Rows from expert 4 of block 4, named by matrix and row number. Rows with one number belong to one neuron. Each number is 500 + 25 x the weight over the matrix's rms, rounded and kept within 0 to 999. All counts start at 0. Numbers have three digits each.
# up: expert up (model.blocks.4.mlp.up, 8x64x256), inputs 128-255
# down: expert down (model.blocks.4.mlp.down, 8x256x64, transposed), outputs 128-255
up.1:462507478475487471510552509481476507488529488527483491503477494484474451492494512531546503490503467452485497508500533519488506496466511489491535505507456482537498509487547482496496509491519526505529517483449482532562497476463492492541471481506504482491486518515536481512533517459461514530512504442526515519527541527475480488481492475486543500498525504540519515484512503518480511482532
down.1:462525481501503513487477506437515491484504492453489516555561521482523506484472496526495483508521508525482491486529513499526490492506510520511507515483511470496450518551544497484498506492505469524503520481517488547507476493520485524516510504450483517544525519511525500464534512497506496480487517477491512509562527543479485515492492501523482441489527505502456510447506495444530549482475
up.2:467488548511474481493529506478459499504506507497461505498527456461525493508529505558515543491505494534487479509507503448518456512452496489515518509490477519510508486524476505482493504501490525488495484522463497466519489431509503542501486510479473507522502497535527500507493491479490509488516494484529524511535504506494503508484521518499512511525509464539535464512513498499485491553496
down.2:464503504487468492500492519531499529456543475470572506478506479486457495524491524517508510502502504481543494508494485486486483482504486478488499523491496520490503494514536525505490516522495508491470509553501531509550522484502510515513481514521483551518554485478528505527501523474550475467532499501482493460532467503520484523507556525521504550470514500494493540523529489514532512508511
up.3:473513477507440477508540500501502510493525475488468535499534501495429482521526524512490506470524500558512480450489470483495494479500492525504532513469473524488476496509517525448476541508518543450499497504475497540508510486532528531516503468477494487485489519511536479496514474503483490486476533503517491472527502511477499476463538473528509517485487497517506532465504485549502499509509
down.3:470509528505499466440492510488483540462488470497538503488503480487510480524512482499531536487520514503484493512515525481538486517510488491466478474522465520492541485500494528492497525492505527525483498523508460497491485484523472485474516491472510504502476486487513471492522497439480490507478460468544492455528505517506481484520483523464546483504493492500496488497506495482488481523525
up.4:484468534518442470443549477526506545490526492477481520488526503468445523471499455504448477537472496511512477506525486551478536453526515503492497529496458510514490493501510515485457559472499593507538505542465509502454512461507488504517497468477515462444491522505468468498526542501471514444501545500494511514482513499482518476460475498485491507462489502487506492525477504486454514483489
down.4:488473471449508508444501502510499464499520496473530514539486518501501469496489543511488541496492550504515495499443493472492515478504499486559461502485493509492509514509507481471452496483485539490491556464511502513525507519495487517520451539540465486480469540494509518495497514534502536506515536486521498539479472496530506499524538513517498471495532505567514475491489516533451493464508
up.5:521502488492472469512518492504468491502513517478511500476476522479448497509520469502488472507475535489493513505509511526534500526513504532492523546471472535483525476441484512483505547473493466503514514501494469541496509523490495473482527529504543505499506525521488481542530469486485508515544511509506470475503496516442465471446506443496454511493506467449571488529512490512502500513513
down.5:468511485490484494512536544510499482486504480486515509547488442499481411463512502507497527489498537498497490491515489458474492481499523469502488539524480479529497479505486497504455471463492484520469500513541477517497503527484480465466497501469540516488499510466518461506527513482483494499492507468510477458510507499517543486494519481503559505437517509525513505472504494523449496477519
up.6:557522454506482514523555517477499499496508470552485530496490481487480473498507463499468484499516478495481498489470461487505499461443479540551511560557535490499447513495470511464497505470477509504535501520547477515482516483504498491500560504466515500511477468469473537502505494481508526473491491510523462509507506532467508529488486462517523479516463515516469476511531501546501519436524
down.6:540504492489523477484522479501520540530560489516516482456444493476524463503522492530467440495515486502521517526452455511493484497498501512528510482494567524483455478510536505503568465561518502512524437523522520515443471516476501471536559520518475538504536516484489522506485468502515511481494538462493496555537532473471512511472465514474511541494512465525542470572536504518517552494510
up.7:478513482449532513531482469510479486491477526524519487483530466519482442493506473502512497484500511512499491480473505467461504538493517494485522520502450500528516522473512527490497542473478521521518544507504512544493510511507537554504517486508494470502497460525503477495503526507506489506510488451495506525483515536513467553489493515567485484476514494475501485497535505515483471496504
down.7:493466511490491499498511504513526546535514536486506459515496477491460490479484489520510482473505534507505486522464465469495509505508515504525484513470491472504469490509532487519483494492471482515524485494525522520469507493484524471537519534527456513507503500488458539492476510477502543543537524519476475500493524446506515511479516514492506475477516492534502500521528495516497534473496
up.8:543508488501491490413506510479510508482544453502515526461480535488489456472490538465506545512456542518500539520457475517538465486512529483513486528517497508463476492515471504471463540512519472484497492540533525480487539481519524514503551471497507518504495535479522544494497475502493471484468532544499542504512531492485473505495461500492519483494504495535497486539508511498465496476489
down.8:502493492510505498471489540494502517509516479524508528496488491532532486507513509488504492442490531529502546507465458469504485496536523495542467527455526508498471493468555486478475547471462517521503508494492515499530474495497547510528464517525500497470480529527520496485516492493454522491521464511530511463471539461477472491511559504495516494508542466470443485539512499515498472459496
up.9:500488494478531491521504462506521467502531489479475512494467493485500522482522547506471549490475490494518520498533512510450509464502500519536488491527472478510483524501489500517518513472472529506477535538509444495483536548491476499501545518489507473526521520526523514496494509495464492475484526497516530532523483505493513495481466488518482512510474513517463521494507494491521506470536
down.9:458481532458542508470483527503470518453520513492531506501534498532516495520520504502514580500501481500530513497521510508495484535497536505503522518485500516502515495487518488536502522519486515508499508502501504503494532499506484558444481508485461517508481516541481514520506496510483520544481486520503501496503505515514483504529488486493491472475528497509491462475536473514508499506510
up.10:482547475488470471497497517521497507474524552494550507538463509492487491541490522502535533486480570519499486572513534543475514513523510481513528502459458477506496454485512509492480499515506522502497494494503452524506512532479468500474517462504515493515518525527507490535495501489515513474489514487499525527525470514493455500480437518506486507514508491479478473485493502498477524512541
down.10:509496520482502486508510481533483502476464502489543537524507504484490506509500508519515485483468492527523498508501480544550483483508522505539507545476495509498483478504487495486527503544510502492483496546506470525507520509511512505492515495506547523502518516520500532481478472496501524487491526474490466489548477536493489555488478515495483522459521524524516484511509467538476514491512
up.11:473476494463520492506504469484505528478504526479487495476526463506519509518502506488475529480478509470466471523455463473523534484524505511482540517484472536504501499537527494474493523521508508508513543479506520548506490525536503534472519532492487481490494489498525520507484480493505476511496469476547506513503511518516452519505512501508489503509526463464505538483519479499529510460505
down.11:534516484488514514463512521508491490534466531514503529515470448493530486497492501483530496470491509517514520484480508494538533488474507478526459512489509502479474456485522479533493464517504487525529495485495532494505472531507488495516473503473498517524485484468481503493490501494461520480494499481500473511450508505511504485512505485505509524448493519485489479499521534511519508470500
up.12:500489524467510515538489491491518519496517541474465459489517529519529503477478458483482516493507488490483471490536510460470523523514502526484528554512449507482517522566536543469462519550473498527507531527517460516490484489452566488497498531482497491489500485515510485529482515507515489496539489499542505470533482521513464504510472476531456491492529534450467462525478452467504534456452
down.12:471476470523527529505487504448494521531463484496483526522510521516544569494508459503516515470512520479490458478519499529481452492548446516504482482482518475521507511474548521519522478462489515486519487465475527446476505496471507459519484520509500489532475518499478485514497491489509494500563524510501507511497506493551520491528463496541469552503507467475476515504489533485499515495471
up.13:518488527523518461472532484467520532515499528442466471490509587489538511490513510502520469467520547480482466504523509552498485526423458521484523524497512478509536485497523499488530509509514476466517536558506511506506499492484493463510512536477535505464547498542475490527477498491490517528489543514486498490518511515466490533472514534504486536478498460491497518525474473498481550513509
down.13:546481560494505512540521466566519502495535501543470536503455538518490512518524449501482552490517472521517504509479533513492528487529553493480519523530512475517522497505528467461520460486516516469549504501545497548430505489549488542504507474486495462531505474560508541529470506527506509490508529466499518576509468525451489541519541481499506458487444512485535493448511488493527546470509
up.14:464507507482484532476449498504502515524503498468493519506533482514481543506471495547488520517529482465485488509477491494456515502499464506551496517506495499511510524513493478520528548489462506514508530525515502532517492478479536520503532532484537475500478487418497508493480473510531521497474520520504501495492491565521486527488463444488494503493514507504452479514495507510514508448521
down.14:512503524526468469505502462467514517488493491494489511502493482507492525532531561494483492435527521533493482486525489465535455460543533516483514469497532507525454476497523487497480482519513514448505495475511492494520517502504517536479530487490476464517499521473509523494498493500486510452496491523535474488533499509477533529526491483455485472555431522489491516513507474500490475505483
up.15:456472462512502467510518535496515537460456463519454486529530506454517504515502495495496476477497507498493481534478547542509501501493471497479566497538471515497492497477527521442502515528555491437500476496476487537554516484501524457491502482529490510517480467496494448542516512463484494500500551492521506526492533495493557516540518499507511502501466509500487491494473492516485462495504
down.15:488553499542482517470456485469494472506466460491461518485491514503485491559510523457494522504491506484499546461536446477526454525477504517492539457549491487504503487505511472526493477547507482492435459500490518465531474478488496515490522529479503527520497479477499504500497469534482494481475510453477520534503480495508497490504481487500490461495427545500514509479464499532510451519489
up.16:488498497498513487546477474494460559505481481478496476508517483478500507488509500525474508502485467511454491500557508488493519467518473440504563487537472521526537501513493495487461493496488533493494506482505465540541522523483527481520525515459512479478519507499546507476484506508489504510500502525519536543494530507534466521451548465510491500519498488501474515512501480479463486479476
down.16:496510482483505515541486514495520464503509537500524520528519511526519500471462487459474537484515485497488482479530541537514481478491498516480470467451475487495505509538531528517485519468530475516524534498492471482529507508465493513488465511496500495481483509491500494499528459498515480438520494506520498474530508508521519489527513510519488508497487493505475503472476501457521520493472
up.17:479527507503488505511472477532508498512488466506502493520479497494521497494489473495495509472492520524501484488509446469504515508516508447473503472531511524506477496498510496521500537521522489542466494484503511478483516487498547510538528496473462485520521492534493506523496482525510476572474471465507533479490476547525440515488488500529465495533550460501504518485515477510541490518528
down.17:466493496512530495522482476530479503475499497472490490484516495482487530499484489448495480490464503496472458504489495507498495501498490525524460460476465471488499502464518501514519470461523495543480514472495510464510462508464492485479525516516445500485486521508462466506527495511494500485510488519474502467476484503505500488495499526514493482501539499433508484512501516500528506533458
up.18:445456448508470482519473542514483521471472483495500488514515434462475491496496517507507493523469485505481525512494450477499504498471513476492511483490481509516525548502510464504473516522508518532523499520499482471474525529540454512510554449522477486514495529493514473490496499459524532486509515575516514507519510530533498474500497514526491495501492458530494489521488497474538510529472
down.18:489502503495503513518515493502513475474470469504507498523488521481515480496465489517491435523503495497488515511557515477502532546494488449510463481507510484503489471500452510467527483487532497540473549491474545522523508516486495499472432510485520517464541547500492513470468553522513480502508471503495501502473444510520488475503502474496519467540496494517425497477471504469479496471482
up.19:503468484488459438497517524467514521506478498463509486516483547443517465495486517532497475498504531494473491515525519476488515505482514500469524496533489522520521501489501478482484513499528489493500522488488483464549528503500500492479523543485514510496548501495515500516534534440483472491526518504540452478478497503510504508487509494486520520506525488490517491528493507496493515447524
down.19:556508454489502503498501487488489491534469534506518513510498466526461506522511497485500495505477502489522500490472475480538504478459469506514495474479511496474455501489493485507480478484487455498465511480476501485509511491464460498476501544488505503488501459516448469478542487524536529475481485478494513496511536490472498483482505507458511478527476511512493468517485510510529502503491
up.20:496479506447511502526519490516504487448504483508509491464535504555496499504511405497529490508478509473499474485484485495480509535481514493479519496499492504514524492493523491492474521471511515521532534519492501534491533461506501482536521505511456481468503515505503473493517496504532491510513497489520477462516531541514485518443488468501474488474551508492489461480497479500467473460483
down.20:527536475451471516444553504517504527511502475491485544530514507473490501504539512470489475511526511520513501497484475519500479500531517524483508507493498501507483484481525495502455539521502500498491512507558512447438514487484508457517528475509482514499500485472516509482485546486497506505482494434535512488442556505498469515520443506482521508481526443530481521530467494549499448455500
up.21:497452468499520473510504510467483569529488534479522504450530512440500509525529482504517498457500503488510523513498522521489473438476517472495517528523515535499486492481538534530443494529520515477513485479507515483528508490511572528543497564491507521511510494497482523466482499494497503511483516489506482513513520512498533548508505488488452520505483460517505519542503486493466500519503
down.21:501455489536505519478495489499529478511509480485479479504475497496484504470440540553477495531485494482521480515536521530478497510549479501496486481523490489491538520478487489503492478465503492503511485500483532455495525497519477483535526478510503483495493534483490494493482475479536485520561515507464494456506466487547495488491516472493522488485492475487499513538471517481516469493475
up.22:479477514506429490517460506526445520464566521453516509487518511500491524513520513558513467513476504475534492535501469478502505458489533496452543520522461519540522548438453546523493555522532508523527484501515535485497528531546509541473489454488450461518503448521532510492508492514483446494465521528529516501468479558489525541443530540496553518502520495554484479505483523529474502508531
down.22:534534505518528474484522535493490519518466484495471503495508481506462559539538481494495508443507505506489500514517477523490479479469456532488473509502527484518545529445480478497534452482449524472499493477509510497470481510582443486493470492542478462529460493457501542505506481483473540522499493518500473504495522481493536465523459452458509496531538445510490493506488489481485497510467
up.23:469530439495487481483512506503516536488495510511508532474521512505524478480538452527462524452498465503466498481513433506498506450497472488537496501566494510482576521476511497463464538500479503492511451488516462491458506489522525549499498508434496492487483488521510516514463497522502523516463536498523533480502509553480485494500512507539507484537520503511517486456499515490523523506485
down.23:492493504471538507539500489538519494489456537527546492531548534556521495507486448515520490461482523508520531505491519530484474500508512556504513513521535531529514460435510483516514463484534526583503486506481491512496451474486535510504553510527544498479526520525486475508477526519500482556506436459464508507530457548509489493460472489478473473460561479456496472489563488494517554508497
up.24:489496537479510522548507462457458524479512469517494472520495529489467470521478525521454524494485507485494514581486518512487530535521493531444527492528527496485501535490474453483521480491456500502478523510537453522503527566509501514460517510497491462487476492512515527465480520511518524535568442515504489464532471548504488556509513538528509483481521496493487481544462473503518528453509
down.24:523495469483514508525512483460538439487517529531504466474501459497530475496467528524519492500504533452502486481478500490528493494489471466528469519521515509480500521520483475478450515520512476474469527499461486532467513496505509495540477451483498549523505448525492516500513476501489477470527479452514453490515467513491460467547534532481523541508473482494508527464515543481511452537501
up.25:522478545498502483520477498509515524514512550502529514508495493490516499493536514526514499503480525473466492495472479489507510454440520544495475574461489500496527540524480524431513527533512478523494505482522528461494494537493491539444494531459517517448475464518491470527568543483531536535503435458507473501533510516486504479476491495476457510534470489482490500541503496465511530498477
down.25:471504477504518517553470513496483537504508467498477479507503539501489506513488463458480506504447501472526527504476515506507490523512470539514465450493532475476527487530518501574515470491480466524473464479498536497505497546452478447472507542566503505525501515474452539495522496474504491481509489480478493519523447477492459481482479480519471507538557510489543502526485514529514475500480
up.26:501444459510467462492532519489508502511506473481517503505494474473487461505443475515537527516447434522508482516474518513500566521476544534496519526501429523526502565463495483490457528482492508544514518439481451515506531523497517489513529491507523495465454505505502483512510500503478458537497507487511502489485520526493523471506470472536498510487511457534530531499517496522516501503509
down.26:535515503512510516514505454489550508543463481507464465477490519527495509488494451498514445478505526531481492497459504533498556463509449485514455541504535484461505465527490537498529475487471540485546510500522522520507490511485477496503547507503510509523504492465509463485470517520526540481495543491500513496471500509490470511509509489534479501523480538464524513483489504480474490492467
up.27:505508497522443493503478531524490454441486522535552468502492456500473479510519494484517529470484541516509455504483485504469510505505472498458503463471465532507505496455540487480500529541533534493483496475515489514532494517481463519501545476472488521470433455485508433532514524491516488518503465512519525506507456528504503484532501517475485514494499523514505551454449522529518482555500
down.27:545499543471466494502496486475483489483561520528519505465505492527543504511484491481512493523447507506475507470483499516526479537497519521485500494497483495528489472464490501520505505520493491525445544488543468518476508535503412485514532515525521514456477523515475488474503543514440498521486493496483465528475477513458494520546512478485487461514466463483504451490579495516562501539455
up.28:512486479475501490537499489475524539484534510526502566506513548499509483497459491493518499530520466486511513471505512516465535492508495503541477505530465495526530508523491500458439498510471506531504536486481483525496514491486511473493484519498540497521539495499557525505481482493500467474525501463514463471499498466514494507466494482503467490476487523502519487525530468537484494449474
down.28:515492520487498519494515487521528494521476507506504489510508530523503521474503472412531431524484526486502513470480471507465536504505514509528525504524447473473508492485521509488516498503483495513512496493488497523502431443438493512494527529531534511472519531472459478500507512503530479510551492503489447486482476453481511468484446533510466509512479507484515476499512492520505511521477
up.29:475526479481486514517494502518515480531542540462497496510498489516496517476499485498492523534531484491503497522501492501503533505518462491477492499471506496475474491526509470510499503502459502456462551465455505540494519505488511498487488536528482523483503520506512525529525484503553462489485501473491557509485492480512530540426501484501500512507530488507519502512560483535545518495484
down.29:549521506474517513569528447510547535495458501550524463485463536544499491503475489473457530534451531488509531525447527505494511526487520517484523469508474503485495487517507468489539490515496493515506507465511462512529499513499488525508530488549524493509511505489517482524520504482476533504492529510514494484512489513481495525462532519475461469531484519501522480468524497500522459492521
up.30:500484506475524491501512491454512497474529529485455470491512495467491483456518492496510489506500496455521507519493526518461501462477498507513480469462482512497510491489518523507470455508515509487471543514528511509509491516519493480497475503473475517517505488469489494568498511493487482498487524506540507438506491489494527486508507503474462499475501502465520493499505498506488469482499
down.30:448516522510456477483481469486451519546499539485520460490496466486525498552478503509489519481507509516475455507516506475552511500511501502482491504475494509491544490492493525518495512546536465504490507512526532507503488544495503483491544486510450504523450494497509505542483482492494516500501513502456519506498490514504482503518525514500525506507512515492520514489501527467476546542492
up.31:506492519499458469522476521520528538505500514491540499552506485569499453527489535494496493511479480541522509513462503488532470476493508490484504495510459524487496519500500519467516543521478499488511497493500480469490526477518531524514488477467510523458482461514516487491519519492494446490496524499549486523499522500489533512472500507479520486529530527504476482472515476492519461478507
down.31:502479491494525488549464480464519498480485511476514513473488506535541463480513504487476482531489531492462525473517520492509512489480506533481476457528514506523489482507461525503508467509530502547522507488544490504494496506534485514505510514516476497514534523497505457495499489527508503557484507468493497486478490506525498458503518515481499485508513480489493526499539503480525488475488
up.32:461477477494472475477472472495488518513522516485558489497484544508497484438433483490472519552509511491487477496542497501487503502454501507472525488534476480501512512515507501503490481494484523485480477483504542524478502484490453480520513472496529498485474501516477453517484509470580498524509518530508505473492488556526531501488546499582484514490465497495478492499500489490512548493457
down.32:508492488521517476534499509494522467511528508529437476500492513525469513513518525534481496475548476454525481489482494532479481503513491507483512484496521490509516548514464505514505462476541505509532509511478495468494544509552496494529488475514498495475489461493503515487497509505520523510468489481473508493495495511462502482485531506468510527529506473527531533538508492516507463498511
up.33:523449509485537522503428471451469505499484483501473492479524501457505496511467508523549510551516493465475504476492552484445532523485517478509501477517476508515565505525460500464506506512500482534446557488540516486486525507515544442473479499527501513497516504512500501511486537529501485464479479448526472532494497557511549540502461472505467482516489490431458539499464462477481483494538
down.33:445469521530526487540494501477515499520523507463509490460494505535492490496553453512531522489526511499474481494490501464499454488470497485473524475464474517508491509493463532454469491512533496473520489521495516447523462497529499517533514552493490505476510478532485496519494547458548499516496471495497511469511530544504470474487472491541501497496466509520509523502497499449502497559451
up.34:522509505484478481492527464552533462456482506517524486493497500538504504477487478508537490492528528510464509538495490504502489537461505500477534463503462501509512525478536473482494503503561488484517547527480467509495467484469474508503500501502494479519523482504483491537491502480486506553522493540501511490535507538509511483480510553487491514514477514500468515494483462455499497518490
down.34:538524479523457462502510505473491475493521523494523472505473521489500492503482502483543491486449500518474507505524478511508487506520520509488512519448497520500497499529471513491511492557530536438512503486520452510520450514524492513531499460463496519523503472457489537506443456502439488506477528510452480504524521531509518498522500519489488505559540529501528468506477495506539519534492
up.35:485519517490463466506540515528547498477515498535498484505545542462461510511503500528557533526500455484521474494514481544466485452512461507545479547510500482501523489487524482468535507506503525471511505529496502525481514439483542519530456494486519459527523492505459435497565492470502502506474530423515474525505497507501466476511504469492503504472547476475493481490455502521455494495537
down.35:469478487512452514442463517450474561513520493483509518522504494448486483506512547519498564517542489515477518503505520487531444502542544471479534475526463496500469484527538478542469497565535490461505488516497493447568454437507493518510484478486449512495520539469550498500490535492522512464490523534507505458545512496506477507513530495502484492488502508494511515500521471540503506480474
up.36:488466467456540522542511521468470506480497488475529526472537485462495493511481516495491516481523490507481541466488509518496538499464497483517514461491515539521506500509518490496524481503487474493553517512505468518502502476509489501526489543486492531453515520497491494465507486506506513497481536516534544519510495498489476482500522497503469483471540447490498490515489455486485532458499
down.36:482528495519540504434530484545524512463470461522494496505516457504469519469473501479495498495510462540482469471494443500477514493516484450564479522472512489496505448505527492470537450488512498479484506483489496491511498481516512475503479484491495488490500522489499478457498530521520504482556477518510487528502519486510479486500488486504495507521527490503465443471475527501503492510491
up.37:508512516495537488487480482522531502479550508501497462462485519436494445533477522530496505527510506481496516512511542500521486510477509516503535555531463482504485528523502495467502488462480430472544542523474479525498512486531509548465509507470494482486567487517499522514535511488485516540433489501554523461539473509473549519494470518478509465465528502495487475515518524489462520511500
down.37:494488522520568490477450464499511534528524465531479496483477504486500505517474509460524472469505465505501505503479494481513528513485530529489520457515507495522487536510509533504529493504443465527535455500494533457478456487526505478472530485529483480512516449536532495495505482525539483507476518480490516517501501510500484502522491518509506479468480478511486512514508512512494476528467
up.38:509528519486505496472524484460514561539500458481508464495465485481452490465524495449554562497500491507535474448523497475490475484520506539515483473490513510523421484543532535497478469495497521480475516509504485503534506502506551507536494512497408484458489506481535498523511496513526470477529484474537500477485484506489516503508509457527492475536522485495480529478534470549543491489481
down.38:487450467463506468481517546474528523507509471500541501546487455453503473493505513496513531470529464526502527519504453499536492521497479476486519496502496500473471510569528478465541494483540553482539536454483503498510516477554497547475475525524451482502515495497527534453499475474492519524495481517543473524457498510508506487533508523486533522504491473502500495487492526492526499455568
up.39:460499503492502475487510457521508507492509473490519495467522499497477533487503503508466497494516484482497527468476481491503537467512438486488516486526478548473513534504506470498495510499497468517509538493542510496518506502502460488441472517460475504478486505473526540524485491502542512508535451549504496487475479495482475499440472530495532504530480520527538515482510475449510510523511
down.39:482474456487503477460483493451526491488460538529491469506537449474501499502487532461498507442522512552469465490519464457539482474458499503496519518446519531495461508499489506493477502480511480542503514444542554472513514521483523503492516524490455516522493450526494543508484525484488512530501522543504480553492477520552497500479489517502511513414498453502498506494504506503551497484508
up.40:531493538509502493502510482489500544542487455495507520460465507476479470517468528539506483521491496498484511481460532496505525494485490509459510535515540486515501561480477522447494477507515491486434530457544490469503495516539522528525492498498472486401487542473507563477502543517487523487492475492446519499467553505483544517528553472469519461535489493513525550536528484525454513503542
down.40:457536430480551509499546510476486507522456520474496524532518487544549486544527445495557497492479533489470462494508472467489491472464520506516483550461491519504460489517499545521479541485472508526501476516485499432454511526489544507509494491523458507514480500527486527459509478516521553500495502518503501527499503475478447499491540472488485491504568471520498481488541516494481503534499
up.41:548491486498452492523510515480496514473488487495499516488516514521509481467482465499491503497466537496486513494502551487479529513551465534497499508537478490512504580488483555503450512509457472496556523527453484520500560538497525476486480506470519474495471508489503495536488506494477444486513542467496494497510532540485468525490499508481498505504515513475495536519514495496485466498529
down.41:490497498464490502480500510496480505462473548500555506493503479499481448483475492481502525485453552497496537507492480469494508559491516524501488510481499474509526501494495519475511521497505530509492473471474530497489481495522494465479499517538503483458491548548525492513502514475508525478515504475524478501506484490487471505483508481468518492470498486514512479506529506523479527465544
up.42:498472524495522521502513499520499450491521503485480544511504453504450522521516490512481481503517499480523499486531499476466494484468557528525473518472503485526480511551528481521458505477498517508503517512442493507499515469557486500487498473455528491498489468515515526520516471501533471497538494452524491497485495564526555508500451491527494504473507507555500493518488516552456497487540
down.42:507566499452484542495507475518520494486493489527523473496503508467533500482470518486475514505481502502471521527462477463512517498510488476483522493505489503520475477493489500512500502515496458483480540496524497432508503505500521546475508458499509490533454473485510490477487540467563502509498488501498467473501468547488486504479478540485492496497502554475489491474514469505463473486527
up.43:484506480493503480503464521469475534498494500512490523515515495494478503495485489520458525499505481525504515503486522481482505484508517534495505509538486540534505510533473505475491538484498484482479517493482468520521521495526466514469504510483485492480522518535520501539498537498491444496496494488526532508485489509458491508461485506520467507489536482522487494494495502522458473488528
down.43:513498535516521480522501505487504520505509502502497515490518519465449510459489515506484505493509495517508492502460519510467513493545517482524500536504488515491503484530495487492492497513497496454507503507505477522471541500489524536526520484492507514452479469472520475519473469517523516469518522523484505501472535516506485517494469494506461505501476530460484549495485490550471513520529
up.44:487518503498471484512456517520490462491497515503546467487461470526527507522519483529462495479510525504475504526513511495499510493477465481489479493514500524486514488479447486496499508520524535492485519481508519524474539482514464521469528497481487483499477506507486500522472540494487515545484486518490524505526499514493496541464503490508494529501505499517487483502522494532489508532467
down.44:525449515496493479520488488491534469489511492516501487487476541534515516502537497495503477522486503505500526469513455519514480529493504450503502474501525516493501503448483459485554485513501514481485499564507540471496536539494489478471520512523485499488462538550472510488511487508494500545552491523499474543479485474472468475440501489513485492539458488541506484516491491447532522526496
up.45:513496540454505498515516486504536487510533514495537474454485488473467492452485485485461502501496483487488484494484484479491536440553488538493520520476502500474492484571506448514499486514486493498478527509483519539497457518455497502511503508461497509466507488464486522497517494508520530559513474464514515482481492507428521476478486513528533474524522509500562519473511483511510539507457
down.45:509500507543514492533498430519464502562482546515483483495508511503512518566497496482551509500485507526545527452477450486504495507465472531516469520512520513482498508519514489497525485554541538492500479492480472497437500498474498530485524533531489494494493461509487521536464470496496507505547501509518514543518493488473513497498484543492548488439462495509545482488477478492503520507503
up.46:509485480491458518496507494478491503501515532498530534484493530452477533502493556494482546521507469508503510519509520558493484482528562516493492500501498500535502495474557476498504508491479500526509504519517475524535514527465531494517522520476486478491491480550497504482522509508486495449476480522512525503510523528499498530459497491531464526481486515502464447510497497557459510502539
down.46:485475487550466480501487464508510513535483526487508504508458426496470521494515529547517479519521497510489503481519491500511498511480484491490526495549499507508505519494501460465513517549516508515474484529481493510528520481491504522474483515474518503460527528480493490556524498522443506505485481516517508490498516519531467499497508504522511539495466505514499484510463489538460481496500
up.47:528521502495466444479492527483495495561500507537505504541490492449488477455479464515518499511499527519465479508479478495499521511431480472507523510510510509523487533510529514490453526465452501460499527485461462527484488457547497482503489485524536491493581498486535518497502490439453499497498545527541503466477481467527522505475485535470495556472480491472490446511502512498449463500534
down.47:494515521470529527470539457513536550498524527478527483528454501496537502483484517458494482481542475508522477509479486441477475497539533522520483505474441496532506531513523542478526512463509471539517517472442541454474466466478530555496436493553488503497477542500503480536498510546524552476466477489515467475488476490436492435562579532520490466481458483493465509465541462502494514468513
up.48:511500433478462486495545542538478501478489498531528497539528477483520453498556505491505526504481497475478439487491468452518529450491486474456542504526474523476492515464521514490510500476526490480502491526509518489505512509463522505501520503481526493556520448478485500502507502465486482497472502467518530521472544534496484506472453467488475504486456511492523469490474489530467476481506
down.48:484512495478496490425481489462491513449493481505512490482524504490477501537488489535500501495489469480534512478484466449531459512492506484533488477467455567502504502464537530486496518522543491499471478496468527487478496510512478535476493477510510529500483517483511456497500525502511482481505485483505470492539478485534478445490495476483518523496458523486513497490491494496504419516514
up.49:521471504498498484539541500473480565500513482504525504487481524481491461478496486538542473501471470510489494455444544518479507483491469464504470495478467519511515477491489493507493486517501535452551452474489527516531528482489568472500517515470494510495505519509508481498489512504502464540480516467507477552520562493464520528523470507476517501485523460509513523518510481553511498508502
down.49:513475534525511490522516489466504525489513520532476503498487523502482530455468518518473495524490519490496514523464534485480526534487506504486501500503519457478482507488457517496497500467505463527522509489464503490486515528491492530488573475511515445483508525513461511518444504491504497522546526499443480480507466506501507495496506485517535465499490525482497475529468504452535494477469
up.50:497492475486513486509501499526521519525504491514515463541539496485509506495476504514542469451505485544508510501487498494539508497487529510506475518491510512485468474533518498459484529511486474536477512462519485487484533503504515499470524479503517481533485488526494500538525503503512490486489489482505459506522490501470444518466484528515468504453531503501510513511503469541487491495530
down.50:499457490512484518516451474519519488489478492484481550489499474536457507479516476531474488514464486515513464478528521524508541464480508495494424502495496487527495445524514488493469463448506495505547514515510529527522500506520496487503520499501546491477531552474460509465485534521497511487515509470470484504479503495489517479479527464513498452497530491466495482499539494500485475504447
up.51:483485530471507491529531537528499497495535498531457458457450508488504453483547495528524432500517521487503475517512499493448478455476479481519564494544494520515492525489519492476499528441468488485491520505487493518467511514521542560522558584473456504495587503495532526502487486472513499517501493496516467489533516481480505499475489499512538522527512456513500509539513548504467504505548
down.51:499494511501513484515461451479528502514474492470480475467474537533470495488512470544488489505509500507521539493492531513481512493526572483459519472513519494543474468481465469489517506489490518494544519506523500471493565509498515506473547530517502484521520508535427501495458542494490469524535469466450552509476512451454535546523483514475496464527495481523538498548515463502502489535468
up.52:533510495508490475497526474484482474534478452517474496488465498510563514481502492507468496472491484509460495517461460524504542447525481563478499514465499494491478511490438468498537508508461514448500541514503515484489479546523472437528548477473468477509499473496564544462481489509468501536491472511503513484460521491502515523518511533540516496555502482520510503500543516467559500495493
down.52:483529427527513483504485477514499496507467495504497436485458516487527488515542484513480526512549539492476534514488475475527522462513495511496489490513523471469494522451492478512472510509474533497490480505534493515517501484510478457502540497471501533499533494470490505552484475477491514518507529506497535451498517479496486537458511522502507501536494464525490478527477490534458495512495
up.53:504513483464465494456539472512485545541536513505546493446466515473546486495498559535504543539497538480505522520435480519474506500555543502497492495586480463514518478446536489532485521521468512530529477518489481495497517483463540518553504491519507467514477552535541475480491474505552494509465526475491528488515496569481486523497488487524523519509537477500514531526467513484474510476515
down.53:485485492547464506510489496525492458520474511508482574508463497512531504436478493491494488514508500522528507482475544494491493495540489514530491473535514463512469540532477501537490496491492525500435495480529498436517446495465485526509447449482501489512500502492454483523478532550508498451513514463546491518547455536534499467446529520520459477487464518487494508516487545477510509496498